From a checkpoint of a small class-conditioned image flow-matching model: 2.64M parameters, widths [48, 96, 192].
Rows from block 5 of a small class-conditioned image flow-matching model, named by matrix and row number. Rows with one number belong to one channel. Each number is 200 + 30 x the weight over its row's rms, rounded and kept within 0 to 999. All counts start at 0.
After each channel's rows are labels from the 100 images, of 14848 (inputs lightly noised), where the channel reaches its highest value: "strongest on" is what is common among them. Only what is clearly more common there than usual is listed. The data: rendered scenes of toy objects such as cars, trees, mugs and chairs. In brackets: how many of the 100, against the usual share in percent.
# convs0: first 3x3 conv (model.mid.2.convs.0.weight, 192x192x3x3, each kernel summed), inputs 64-127
# convs1: second 3x3 conv (model.mid.2.convs.1.weight, 192x192x3x3, transposed, each kernel summed), outputs 64-127

convs0.83,221,159,180,192,153,190,181,161,245,203,147,142,240,206,164,175,182,189,167,151,269,192,206,146,206,223,228,169,176,169,206,236,186,176,221,230,219,227,225,164,162,263,212,178,215,187,166,180,251,202,254,225,184,254,181,224,184,202,168,186,176,190,188,207
convs1.83,254,161,253,187,201,210,204,213,197,147,229,207,244,241,177,260,190,186,198,266,148,243,170,245,194,164,189,202,194,168,227,175,188,239,230,219,192,173,169,163,262,201,174,180,230,186,217,224,221,196,170,162,235,189,185,225,199,173,204,181,175,200,197,199
strongest on: boat (33 vs 6.3); largest object: boat (26 vs 2.5)

convs0.84,194,139,200,195,190,242,207,188,206,164,208,157,169,212,142,217,223,146,166,182,217,149,206,188,233,148,207,186,230,229,216,217,153,178,208,202,127,149,179,188,184,182,198,204,158,201,232,203,185,200,217,131,198,214,206,183,203,147,155,166,210,199,225,237
convs1.84,194,217,258,222,225,215,211,193,222,220,236,267,231,211,213,176,207,267,203,164,190,207,203,234,182,182,201,203,199,165,168,194,233,236,184,187,197,206,228,179,172,228,212,174,183,170,191,258,255,228,226,217,214,185,159,231,212,223,250,207,194,161,254,152
strongest on: airplane (56 vs 6.6); largest object: airplane (33 vs 2.2)

convs0.26,241,232,241,164,198,185,228,172,208,174,203,188,246,226,195,250,205,209,186,245,166,223,203,169,228,233,157,203,189,189,223,152,212,162,190,214,148,232,172,181,221,158,178,186,223,184,184,163,172,202,196,240,167,209,238,232,182,179,159,304,166,245,216,203
convs1.26,189,221,187,188,239,209,198,186,200,243,208,183,212,212,226,216,182,216,174,215,231,211,172,225,209,179,187,206,208,270,227,215,203,278,182,217,228,259,194,190,185,186,207,204,187,185,226,196,192,239,204,137,200,183,146,222,202,243,251,136,199,194,219,212
strongest on: umbrella (29 vs 6.4); trophy (28 vs 6.7)

convs0.114,223,218,200,182,169,172,253,153,175,219,224,217,212,241,242,188,179,213,182,172,231,209,226,223,228,209,233,223,180,198,250,186,147,170,180,201,166,204,160,176,225,229,192,166,184,134,214,170,186,189,178,137,186,173,222,193,183,214,204,208,222,157,186,213
convs1.114,164,215,265,195,204,211,182,200,204,201,200,196,188,98,219,184,216,211,182,186,195,209,221,175,186,196,237,221,138,182,152,141,207,147,174,187,202,213,178,256,167,220,180,184,203,233,184,215,200,160,195,244,177,185,202,181,179,187,199,188,201,253,186,225
strongest on: bottle (34 vs 6.5)

convs0.6,234,168,228,207,189,208,184,210,188,148,219,184,203,215,205,173,200,235,182,170,215,122,185,209,179,157,183,207,248,192,209,164,216,196,178,202,143,221,162,189,188,215,194,193,105,202,169,219,200,201,165,187,216,166,219,235,164,168,206,240,210,226,221,201
convs1.6,212,223,165,223,193,194,199,174,167,194,215,190,182,212,172,183,251,209,194,238,123,244,193,222,191,189,195,186,209,157,180,189,206,234,220,219,221,201,194,189,234,239,208,234,265,179,189,185,255,216,208,204,219,167,206,235,240,218,162,186,210,165,237,161
strongest on: light from behind the scene (59 vs 25)

convs0.99,196,180,228,199,131,222,261,170,184,218,245,192,227,182,308,186,242,239,187,207,177,227,200,169,202,232,197,218,254,232,183,204,235,156,168,197,209,215,160,168,207,185,208,187,189,163,214,190,194,180,197,189,173,161,203,236,160,212,204,223,220,193,234,155
convs1.99,189,174,212,169,268,180,157,240,162,192,198,157,180,168,224,215,189,179,193,214,259,136,184,200,216,155,220,245,182,213,181,120,209,161,151,245,253,225,157,202,201,242,168,227,191,233,186,204,144,189,172,206,185,238,187,181,187,199,220,221,221,226,186,231
strongest on: trophy (30 vs 6.7); lamp (25 vs 6)

convs0.136,203,235,200,202,201,247,229,208,185,165,245,177,194,250,209,181,214,241,186,172,215,205,225,171,223,177,240,185,200,189,221,132,137,158,159,195,197,192,195,184,147,197,164,209,141,234,183,164,230,170,187,187,222,203,170,195,185,232,160,168,232,205,171,231
convs1.136,179,234,202,208,200,178,192,183,194,233,161,230,199,181,209,231,189,234,159,256,206,206,178,205,214,181,240,188,208,234,193,209,171,203,215,201,165,223,255,211,129,185,207,165,263,175,162,228,188,256,204,144,201,208,167,210,245,152,181,277,188,184,175,153
strongest on: light from behind the camera (64 vs 25.5)

convs0.104,190,229,211,238,195,222,189,231,215,238,192,206,245,266,249,165,174,239,158,224,177,133,236,187,268,188,191,196,211,239,238,209,174,176,195,214,157,187,225,177,230,164,200,208,201,186,205,235,176,171,182,193,210,146,195,196,220,192,181,194,226,203,226,200
convs1.104,212,226,223,159,184,186,160,178,207,228,169,206,191,127,217,223,242,247,218,248,176,181,181,186,122,198,194,218,194,169,213,180,247,108,223,222,211,195,166,199,229,201,204,219,185,175,207,200,213,190,182,175,216,198,201,216,131,222,209,197,224,234,193,215
strongest on: light from the left (72 vs 24.3)

convs0.141,205,173,244,211,222,231,231,195,184,155,219,165,187,180,202,243,213,189,223,223,294,248,179,200,210,214,189,193,154,227,202,157,194,224,125,178,189,225,107,161,148,222,187,207,227,163,184,177,224,143,206,178,218,156,203,197,199,173,170,202,169,182,177,135
convs1.141,215,223,263,207,274,182,193,239,182,166,262,179,215,148,178,197,230,263,215,214,214,217,203,153,202,220,183,208,174,200,208,230,162,182,228,194,180,213,192,223,173,204,195,230,177,197,208,196,245,220,194,201,174,165,201,154,169,195,244,212,187,182,194,223
strongest on: umbrella (44 vs 6.4); largest object: umbrella (34 vs 3.1)

convs0.86,188,234,194,215,183,228,203,163,167,182,196,191,194,208,156,223,197,229,194,181,211,189,141,190,212,195,229,260,188,208,226,210,221,168,172,191,138,193,233,245,195,214,230,172,215,189,191,228,265,216,181,213,166,195,217,244,193,187,222,198,196,197,202,196
convs1.86,149,188,290,177,147,241,166,222,234,224,164,205,196,181,198,217,174,192,173,195,207,196,223,194,185,212,254,224,231,193,194,250,219,225,201,216,174,206,194,160,157,211,223,193,208,226,229,194,228,219,233,147,212,179,171,173,245,191,198,175,204,255,185,158
strongest on: hammer (61 vs 6.1); largest object: hammer (25 vs 2)

convs0.81,231,197,165,197,165,220,194,196,193,116,172,181,183,162,183,178,239,209,175,178,206,137,179,160,206,147,180,179,208,172,213,170,141,181,171,225,165,246,230,211,207,232,224,248,177,203,245,268,213,205,229,216,200,207,197,253,221,204,200,213,221,172,206,223
convs1.81,210,212,205,206,181,214,172,196,225,229,177,152,228,231,180,204,221,224,177,178,205,232,209,244,223,187,206,182,173,156,214,189,235,156,258,172,180,217,192,187,159,198,194,207,173,199,196,145,196,168,174,208,164,173,178,215,256,242,215,211,226,193,159,196
strongest on: pine (50 vs 6.3); largest object: pine (44 vs 3.7)

convs0.105,208,200,163,216,188,158,157,180,183,227,216,166,227,219,155,174,264,209,199,229,214,210,183,128,266,209,159,202,163,201,233,204,205,153,221,199,197,182,233,159,193,246,201,228,206,157,189,208,176,211,207,241,213,157,203,213,181,200,182,178,188,218,197,212
convs1.105,155,272,231,192,162,227,176,206,176,173,172,174,202,182,200,174,185,182,160,115,194,184,194,252,156,170,234,210,211,188,221,160,208,169,203,238,251,250,160,213,188,196,207,200,222,206,236,225,199,159,212,157,236,221,202,196,180,223,160,188,209,196,189,199
strongest on: count: one (66 vs 33.3)

convs0.128,234,185,176,243,172,218,171,238,205,212,211,213,220,163,252,171,230,190,205,177,183,196,168,173,157,214,186,164,218,159,205,192,216,188,181,221,261,193,217,202,192,236,224,170,234,199,217,196,145,240,171,241,266,193,200,176,209,165,244,214,190,251,230,198
convs1.128,178,237,198,199,210,208,201,200,233,191,226,152,251,188,228,204,229,201,151,161,244,284,173,224,202,178,217,166,194,211,187,226,206,228,194,173,180,184,247,164,170,188,214,188,221,187,189,243,230,247,209,184,132,186,194,249,193,179,188,193,162,188,199,180
strongest on: light from the left (52 vs 24.3); candle (26 vs 6.6)

convs0.45,205,141,166,199,215,216,177,255,218,165,193,192,180,178,208,194,208,204,214,235,203,169,180,228,224,146,230,167,179,171,282,205,164,185,217,173,155,208,212,210,168,215,202,269,148,218,165,206,236,217,210,220,185,242,219,219,238,206,164,236,212,200,235,192
convs1.45,230,226,220,216,193,206,216,200,206,233,199,205,253,218,170,252,206,253,177,179,191,233,190,207,175,161,253,199,244,173,191,205,194,211,167,197,188,221,164,166,180,192,198,169,223,188,228,202,184,216,202,233,225,166,216,233,158,164,195,205,197,184,225,185
strongest on: light from behind the camera (57 vs 25.5)

convs0.137,227,236,178,235,185,218,212,190,205,142,248,159,205,233,180,163,270,219,196,188,209,201,182,215,215,161,173,205,252,179,154,249,193,198,208,200,183,252,235,219,221,257,216,196,193,186,191,189,251,249,167,198,208,242,194,214,164,168,157,235,207,272,234,163
convs1.137,180,183,186,232,180,255,221,197,240,174,202,230,231,157,206,224,179,198,190,193,236,177,231,172,126,217,216,203,218,193,191,149,191,174,225,204,176,169,259,199,210,202,209,237,240,205,188,242,132,193,222,243,188,206,211,222,248,243,183,216,203,182,252,161
strongest on: light from behind the camera (58 vs 25.5)

convs0.95,194,184,198,258,186,194,194,163,227,215,206,205,230,185,220,223,218,223,211,179,225,227,18,203,232,190,228,181,235,201,172,207,225,212,200,159,201,204,190,190,195,174,216,186,185,199,171,204,203,188,230,203,172,153,191,94,212,188,205,248,185,218,174,173
convs1.95,217,198,236,140,165,250,169,209,268,208,231,207,193,182,185,208,165,259,203,214,230,172,141,157,237,150,235,178,244,152,222,183,152,162,192,208,139,213,219,212,195,194,194,219,185,195,229,223,241,215,221,179,227,163,191,182,210,193,190,252,216,209,187,200
strongest on: umbrella (30 vs 6.4)

convs0.117,189,236,162,197,182,202,198,161,199,213,167,200,196,252,191,220,202,215,166,255,201,148,210,223,222,187,236,197,215,206,215,201,216,180,188,213,135,151,215,175,193,234,195,193,229,186,190,202,185,200,194,140,186,138,233,219,214,200,124,166,180,189,264,205
convs1.117,167,169,213,220,232,195,209,176,194,219,187,181,235,174,194,209,184,172,178,163,118,219,213,220,199,201,187,198,156,210,205,222,176,191,207,202,193,239,145,268,186,205,169,187,160,195,197,176,165,152,218,188,232,218,164,223,155,170,178,197,234,210,194,209
strongest on: arch (53 vs 6.6); largest object: arch (45 vs 4.2); table (38 vs 6.8)

convs0.73,226,187,219,193,167,250,225,177,166,213,245,196,172,217,224,201,203,191,151,246,230,190,207,244,176,230,170,206,190,170,180,235,198,158,187,203,179,197,227,142,220,177,186,160,194,173,222,230,221,226,217,163,168,175,201,218,209,156,142,205,227,186,229,210
convs1.73,147,197,250,222,213,185,212,230,197,221,163,227,172,220,151,209,223,208,210,146,185,137,207,177,206,218,194,195,183,199,213,232,170,233,126,182,202,198,173,168,186,171,193,222,190,199,242,203,214,187,235,288,299,191,203,199,166,204,175,251,187,225,197,159
strongest on: arch (33 vs 6.6); largest object: arch (28 vs 4.2)

convs0.12,223,214,228,203,161,209,249,189,176,200,191,232,208,239,233,210,231,213,205,181,273,216,213,188,283,212,182,204,196,208,235,171,213,155,210,178,138,200,236,185,210,186,192,203,144,188,215,213,160,206,173,251,226,226,205,201,201,193,218,204,194,234,178,179
convs1.12,202,136,230,211,238,203,206,198,138,224,206,169,178,192,201,182,170,185,199,228,142,180,204,202,197,205,157,210,181,207,209,143,234,190,248,238,212,220,219,187,242,216,225,143,236,168,188,174,206,165,197,144,145,210,181,237,217,220,232,164,226,220,202,192
strongest on: bottle (25 vs 6.5)

convs0.58,201,249,189,204,136,199,215,179,203,223,154,229,121,229,163,223,195,222,207,209,203,272,205,217,163,186,202,200,185,212,201,187,264,199,241,200,222,169,256,200,251,200,200,196,185,188,200,177,213,169,205,210,209,189,126,178,205,191,187,182,227,173,214,206
convs1.58,188,217,232,215,185,147,218,218,219,210,189,197,187,201,195,209,125,164,197,114,182,184,187,194,179,225,192,183,162,230,195,249,182,241,184,180,168,145,201,256,213,139,192,183,217,197,207,196,182,211,193,182,207,214,211,222,134,194,243,211,177,200,200,194
strongest on: light from the right (81 vs 25.2)

convs0.88,229,188,160,204,180,177,208,163,218,176,232,176,216,207,223,235,224,182,196,207,200,155,250,210,181,214,184,248,235,210,217,229,142,154,213,155,207,220,164,206,186,181,181,175,175,169,198,231,175,254,183,179,178,173,174,218,211,162,196,219,196,171,220,193
convs1.88,242,176,198,189,165,191,187,224,205,166,158,212,172,216,156,191,203,178,192,196,191,183,192,220,192,161,199,192,233,162,186,176,226,188,214,167,175,239,151,199,270,197,213,195,169,217,158,185,227,136,202,224,217,215,238,162,180,189,147,177,276,208,178,192
strongest on: light from behind the camera (66 vs 25.5); barrel (35 vs 6.2); largest object: barrel (31 vs 4.6); mug (28 vs 6.6)

convs0.154,223,269,254,228,209,233,186,183,149,179,213,200,197,224,306,179,150,252,210,157,193,194,163,204,279,217,227,215,211,227,185,193,199,192,189,244,161,197,186,124,189,157,221,180,178,221,219,213,204,189,175,245,217,184,227,210,226,246,182,199,215,193,210,205
convs1.154,166,151,134,189,188,219,197,185,231,211,177,224,215,226,169,221,194,202,221,193,198,206,190,223,144,153,242,201,215,174,226,131,236,254,216,194,234,197,225,234,259,208,185,164,190,141,199,228,226,139,187,161,181,201,201,259,180,225,203,202,231,216,182,176
strongest on: trophy (39 vs 6.7); largest object: trophy (33 vs 3.3)

convs0.132,126,266,233,223,186,174,231,208,214,170,194,182,162,234,248,242,188,212,154,157,217,209,209,193,179,230,192,157,218,196,219,201,179,189,198,198,184,193,218,218,174,197,221,191,204,184,157,220,194,229,218,185,183,206,219,192,195,201,141,178,183,186,200,180
convs1.132,244,145,172,225,236,228,228,194,203,175,291,219,176,186,228,170,174,183,206,205,190,226,196,226,227,155,170,226,151,164,203,163,234,224,197,207,210,214,207,203,209,191,153,228,185,183,169,218,132,188,212,231,198,240,223,211,194,192,241,194,205,234,216,224
strongest on: bottle (30 vs 6.5)

convs0.156,192,265,118,224,217,148,197,150,214,182,219,134,200,202,210,196,198,178,178,183,189,156,106,181,198,234,143,235,207,134,199,197,220,149,272,234,226,248,232,169,239,245,233,182,195,173,217,200,221,219,206,202,177,222,210,248,193,191,248,201,192,237,241,175
convs1.156,203,212,274,218,179,203,219,243,193,202,221,281,254,185,206,211,259,232,172,256,194,228,179,228,202,185,206,186,185,246,229,211,202,235,203,203,185,117,210,220,216,181,178,244,194,190,208,244,227,213,185,207,205,197,185,249,235,182,191,194,197,215,172,242
strongest on: light from behind the scene (64 vs 25)

convs0.1,172,120,216,202,171,215,215,172,192,173,159,262,144,260,214,210,183,210,244,204,202,212,224,155,239,182,147,208,214,203,211,148,153,205,164,223,199,182,142,142,179,205,182,196,200,155,210,147,223,187,220,173,195,173,216,189,191,196,211,228,165,187,164,224
convs1.1,230,216,171,205,242,202,162,152,192,200,187,172,237,241,182,209,190,220,156,142,207,212,181,254,163,199,152,185,216,233,195,191,204,210,248,212,202,182,208,205,168,214,208,193,228,152,196,189,196,233,199,183,178,196,190,192,249,228,201,199,228,202,218,150
strongest on: bottle (28 vs 6.5)

convs0.120,217,266,226,253,169,220,191,174,210,208,234,209,224,173,170,190,256,155,173,229,245,208,146,192,213,260,190,174,187,190,250,186,223,161,222,196,187,207,227,212,206,168,203,259,230,204,238,253,174,191,126,154,215,194,253,136,234,200,197,249,177,233,171,182
convs1.120,196,207,204,222,208,167,213,224,206,201,222,216,197,207,247,191,214,267,163,145,196,223,179,175,217,165,142,199,187,199,225,209,232,214,212,217,212,208,201,170,105,166,211,136,170,155,208,216,242,147,199,219,147,181,182,221,176,200,200,221,199,205,235,170
strongest on: umbrella (26 vs 6.4)

convs0.27,240,124,193,181,215,286,248,177,220,164,241,212,216,238,292,173,218,194,165,193,221,223,242,183,200,225,188,208,212,233,228,182,210,193,170,185,184,199,183,209,162,185,235,209,179,192,209,182,168,187,255,225,185,164,249,255,230,231,200,179,209,141,171,183
convs1.27,221,197,201,194,230,140,205,219,197,184,191,217,200,244,224,210,192,195,133,183,215,232,170,252,208,182,123,234,175,233,232,206,245,205,212,218,214,189,257,193,155,205,207,192,250,204,182,233,152,233,187,208,208,178,175,173,153,216,145,208,176,233,207,223
strongest on: hammer (26 vs 6.1)

convs0.122,203,176,178,217,198,217,182,197,188,181,164,182,192,212,196,185,251,212,217,203,235,167,190,166,195,187,236,204,198,166,208,244,169,203,216,210,166,240,187,222,182,181,184,229,113,168,178,177,225,210,173,262,268,223,204,198,197,183,155,250,211,265,176,220
convs1.122,153,279,176,202,178,186,199,208,232,211,158,223,216,238,195,213,203,255,205,180,196,214,196,236,232,193,216,164,222,213,212,164,212,168,212,154,199,221,227,140,216,194,210,188,235,202,195,189,196,225,221,187,218,213,221,191,212,205,160,188,207,128,202,147
strongest on: light from behind the camera (100 vs 25.5)

convs0.171,176,174,217,219,202,210,193,180,244,170,160,229,166,230,141,230,204,180,214,206,217,238,222,228,184,139,165,186,167,194,155,184,255,221,181,268,107,186,204,199,176,186,198,175,178,202,169,192,165,192,218,201,118,209,207,195,210,228,163,162,148,196,172,172
convs1.171,206,202,198,199,195,214,186,214,183,196,191,187,150,154,179,181,217,195,166,231,173,221,158,168,219,181,203,205,268,197,204,203,204,209,248,163,252,170,217,140,210,194,200,172,158,179,231,196,258,251,187,183,197,175,195,190,216,243,217,154,186,260,174,191
strongest on: light from behind the scene (71 vs 25)

convs0.189,198,156,238,181,264,168,228,223,219,193,188,211,255,247,211,229,227,174,186,194,194,195,176,195,171,206,137,154,221,251,200,205,228,225,204,231,273,239,228,188,199,172,192,174,204,209,205,205,173,159,239,224,173,236,199,230,201,230,234,185,207,193,199,187
convs1.189,157,180,176,202,166,204,187,216,186,196,228,203,188,197,214,182,176,182,191,212,213,184,182,166,269,196,158,179,200,169,223,227,224,192,200,194,217,124,238,228,136,199,206,253,188,213,233,176,225,205,170,149,192,180,218,198,142,205,116,122,233,246,160,213
strongest on: arch (32 vs 6.6); table (27 vs 6.8)

convs0.92,238,202,244,202,172,221,207,187,196,197,194,202,203,212,213,220,186,251,155,178,168,219,192,174,193,169,119,202,183,217,231,179,159,189,190,191,214,208,269,175,223,193,161,227,262,229,230,192,265,212,219,233,196,228,219,239,222,230,212,203,210,210,188,237
convs1.92,160,140,188,179,212,232,194,211,198,187,182,203,169,158,196,161,121,144,203,210,246,186,193,271,219,176,213,190,163,179,198,233,230,196,246,194,166,189,190,233,234,217,209,226,205,190,153,213,226,209,205,212,176,190,193,203,177,151,208,186,210,219,189,202
strongest on: trophy (45 vs 6.7); flower (37 vs 6.6); largest object: trophy (36 vs 3.3)

convs0.102,197,168,189,177,184,187,182,160,201,217,194,207,210,163,155,174,195,234,242,223,229,170,178,215,207,197,235,197,202,222,191,202,205,187,173,224,228,204,188,120,173,209,182,237,213,153,144,184,199,168,156,163,138,188,240,179,207,185,187,155,138,176,162,165
convs1.102,247,247,200,185,212,233,173,216,184,169,243,155,247,211,184,203,213,188,206,207,187,226,167,170,155,182,209,204,185,203,217,226,163,191,206,238,135,212,238,222,208,187,185,179,186,216,234,247,212,222,217,162,217,187,190,185,178,162,165,239,184,236,223,206
strongest on: grey object (42 vs 15.7); umbrella (25 vs 6.4)

convs0.157,244,216,225,232,133,194,216,186,174,173,242,224,157,206,219,191,179,236,168,204,215,220,240,205,243,164,146,187,183,215,222,205,206,222,220,211,148,202,220,201,220,205,166,205,186,230,199,165,172,199,228,227,250,221,218,227,212,211,153,257,208,235,222,163
convs1.157,202,231,186,188,261,216,185,215,220,203,124,171,262,231,216,224,263,225,192,185,211,162,197,173,211,191,236,190,196,246,190,293,167,283,188,204,217,193,186,197,183,169,237,157,205,186,250,262,194,214,191,145,203,158,166,216,180,215,202,229,177,144,192,206
strongest on: count: one (64 vs 33.3)

convs0.39,184,200,228,248,157,163,159,204,191,189,184,143,165,193,185,202,215,193,182,195,190,245,204,188,193,192,160,195,190,186,190,156,202,190,210,218,219,193,185,153,191,217,209,198,248,159,213,193,216,204,215,212,158,208,189,249,124,206,148,201,164,209,249,199
convs1.39,190,195,153,193,202,175,193,198,223,220,192,189,246,218,207,233,214,253,211,176,207,226,174,142,188,202,218,199,203,224,245,248,204,213,146,159,185,213,173,167,237,167,203,181,157,211,254,209,193,229,205,168,242,145,219,185,183,192,176,183,215,161,209,182
strongest on: umbrella (39 vs 6.4); table (26 vs 6.8)

convs0.165,168,223,174,230,207,206,178,149,122,181,207,195,202,257,139,164,200,224,194,153,195,223,215,172,183,242,186,204,245,170,171,188,206,197,223,212,153,259,202,193,109,188,183,172,207,195,211,201,218,161,206,231,185,229,181,153,179,142,181,216,218,200,178,161
convs1.165,157,147,206,192,178,248,206,201,192,203,224,203,230,190,213,212,249,186,143,209,193,236,165,182,178,180,204,184,187,216,221,228,205,166,201,247,235,145,227,209,242,210,209,215,205,164,201,274,209,201,195,116,213,207,212,219,263,178,262,170,154,214,204,184
strongest on: light from the left (69 vs 24.3)

convs0.44,185,168,195,252,181,195,196,234,182,210,168,185,196,187,180,195,175,161,242,232,179,230,229,199,242,142,205,192,222,203,241,139,154,207,197,198,212,208,139,219,168,183,194,199,186,211,134,183,235,145,180,225,201,171,183,213,222,276,171,255,183,185,200,223
convs1.44,207,235,267,207,209,205,211,181,197,193,221,253,241,225,222,218,181,191,187,196,219,220,181,197,152,172,230,202,186,225,191,224,193,200,137,200,208,171,212,118,243,218,212,118,174,155,220,239,212,272,181,200,185,202,226,230,207,202,221,174,201,202,173,153
strongest on: trophy (31 vs 6.7)

convs0.149,213,207,223,192,225,211,254,249,180,156,220,249,223,196,244,163,251,194,205,217,185,210,191,147,203,200,175,232,173,163,162,213,201,170,189,214,230,212,159,183,190,160,231,158,177,163,183,215,206,169,222,201,245,162,199,181,196,226,217,218,182,184,166,160
convs1.149,187,184,197,183,191,219,220,249,222,255,253,177,214,216,149,237,164,238,213,201,182,229,169,181,166,179,187,159,189,168,239,193,238,182,203,166,189,184,130,226,158,194,199,232,220,199,186,212,166,213,207,226,176,151,179,220,183,150,220,178,188,210,221,197
strongest on: umbrella (55 vs 6.4); light from the right (55 vs 25.2); largest object: umbrella (34 vs 3.1); mushroom (25 vs 6.8)

convs0.188,186,179,204,214,194,221,274,213,199,146,205,218,259,218,210,226,174,227,176,190,185,251,222,193,164,226,168,187,167,197,188,136,231,232,142,198,199,180,186,212,181,163,222,230,167,212,182,150,214,171,253,206,222,176,242,226,195,232,234,211,162,174,191,226
convs1.188,159,224,245,186,166,190,191,198,209,190,179,227,220,216,210,209,262,210,230,255,266,215,184,182,209,206,229,209,208,253,198,192,204,218,156,146,208,138,235,225,221,190,204,172,179,190,211,267,272,267,218,201,245,219,199,218,198,128,188,184,216,214,205,211
strongest on: hammer (75 vs 6.1); largest object: hammer (30 vs 2)

convs0.177,252,171,221,217,238,179,218,205,205,178,219,190,168,193,188,193,151,209,203,174,220,179,146,188,165,238,163,159,199,163,180,198,202,177,199,186,145,126,151,163,212,234,265,163,128,201,199,146,184,227,231,150,210,159,210,166,188,158,180,152,204,149,198,230
convs1.177,148,169,199,203,187,176,180,189,219,254,206,204,190,174,189,253,172,206,267,179,175,211,209,143,220,174,199,208,233,212,208,150,192,193,194,147,197,200,177,183,248,208,168,204,165,203,243,193,239,206,203,242,188,192,195,249,205,234,222,159,237,231,191,226
strongest on: grey object (37 vs 15.7); white object (34 vs 15.6); its colour: grey (28 vs 8.3)

convs0.110,149,192,211,194,179,184,148,238,195,260,163,183,196,236,134,169,213,182,232,131,200,164,214,192,236,158,168,170,161,235,236,208,166,166,144,185,209,184,196,202,194,221,163,226,205,214,179,155,229,177,168,236,229,253,206,150,189,243,213,177,245,169,156,247
convs1.110,224,248,225,182,142,252,183,205,173,175,207,180,217,212,191,212,170,237,162,243,224,188,184,208,229,178,185,207,230,182,220,174,231,181,191,193,194,212,160,223,197,144,206,164,185,170,222,213,126,199,201,181,171,159,209,211,191,179,185,217,221,263,225,153
strongest on: light from behind the scene (83 vs 25)

convs0.119,183,251,209,190,167,200,177,177,170,137,219,212,207,226,291,199,216,254,172,197,167,228,246,163,269,235,238,227,196,229,196,165,219,202,167,208,196,215,136,182,193,177,215,217,196,210,228,222,228,159,236,178,165,161,226,239,242,195,162,218,216,206,198,190
convs1.119,166,197,231,170,287,183,181,200,197,235,227,159,206,178,238,197,194,236,177,232,174,178,183,217,158,187,186,209,179,182,196,203,215,157,199,223,200,206,218,188,199,237,211,210,239,219,160,232,117,224,199,193,237,240,158,195,193,200,254,177,205,215,174,237
strongest on: hammer (34 vs 6.1)

convs0.182,203,220,211,212,156,108,264,176,222,142,244,208,210,237,134,202,209,226,202,154,171,184,209,193,184,247,150,227,198,216,189,241,182,244,167,206,242,213,211,196,204,151,244,236,276,179,153,219,250,218,238,203,186,228,175,202,253,202,207,194,179,176,193,208
convs1.182,202,222,235,198,151,257,209,198,176,164,190,214,211,194,223,177,161,214,192,225,195,240,171,162,201,180,226,185,225,222,260,167,190,196,190,202,235,150,223,162,138,260,202,200,159,258,205,211,181,134,184,223,179,251,215,192,186,185,155,218,217,219,183,226
strongest on: light from behind the scene (60 vs 25); tree (30 vs 6.4)

convs0.8,218,238,209,197,172,227,224,178,172,241,216,290,194,135,253,181,186,194,190,270,177,210,141,194,184,221,174,192,212,253,186,206,218,168,223,128,233,199,158,208,183,161,225,183,238,190,234,213,184,177,216,272,192,207,225,176,190,192,217,206,206,180,207,171
convs1.8,204,203,212,175,229,220,196,190,200,194,227,210,190,190,177,166,263,162,226,224,166,238,193,204,230,209,219,185,152,167,161,242,215,186,202,205,171,191,210,204,259,176,219,170,177,162,169,190,246,199,219,171,176,151,182,223,224,131,196,174,186,238,229,198
strongest on: light from behind the scene (51 vs 25)

convs0.24,192,178,208,180,118,162,224,131,207,182,227,235,195,179,196,185,143,205,239,169,162,207,179,162,234,222,220,224,134,209,171,178,187,172,135,155,212,164,145,208,212,127,166,173,179,238,174,126,195,166,206,230,184,194,188,228,206,232,166,217,244,188,194,184
convs1.24,226,237,142,171,232,242,178,224,228,211,247,185,203,201,198,231,211,182,170,229,178,151,146,188,222,142,202,165,245,220,194,197,203,233,227,236,194,192,160,146,201,207,179,249,200,151,189,209,197,192,218,164,157,180,217,197,172,167,206,167,217,173,219,171
strongest on: lamp (25 vs 6)

convs0.179,211,227,197,188,166,128,239,213,191,133,233,178,164,270,190,200,202,179,239,179,195,160,188,191,219,194,208,226,164,216,195,190,220,233,200,213,175,182,218,198,139,190,211,170,106,227,177,181,178,198,202,187,220,220,219,219,211,258,222,191,172,161,189,205
convs1.179,98,180,242,199,199,194,179,185,224,199,171,190,208,206,224,212,180,215,199,151,225,220,172,164,190,220,201,188,221,250,210,219,225,235,195,240,200,104,256,223,160,219,203,204,247,170,209,198,264,248,200,156,181,181,187,230,198,168,216,165,188,208,235,160
strongest on: light from the right (81 vs 25.2)

convs0.191,145,156,175,228,254,191,266,210,203,178,164,167,169,277,204,229,147,203,214,227,262,191,195,192,177,246,217,131,147,229,204,196,231,154,160,237,225,179,218,196,212,183,216,150,197,171,177,179,144,200,223,156,225,238,183,155,212,216,192,221,203,169,188,233
convs1.191,260,182,166,209,182,185,168,220,204,181,244,169,204,160,239,204,192,222,218,220,218,225,193,164,209,179,152,216,226,186,220,203,181,238,225,138,221,222,228,166,196,179,199,214,194,192,232,228,283,194,209,155,198,170,189,186,158,222,223,93,226,218,213,162
strongest on: light from behind the scene (51 vs 25); boat (27 vs 6.3)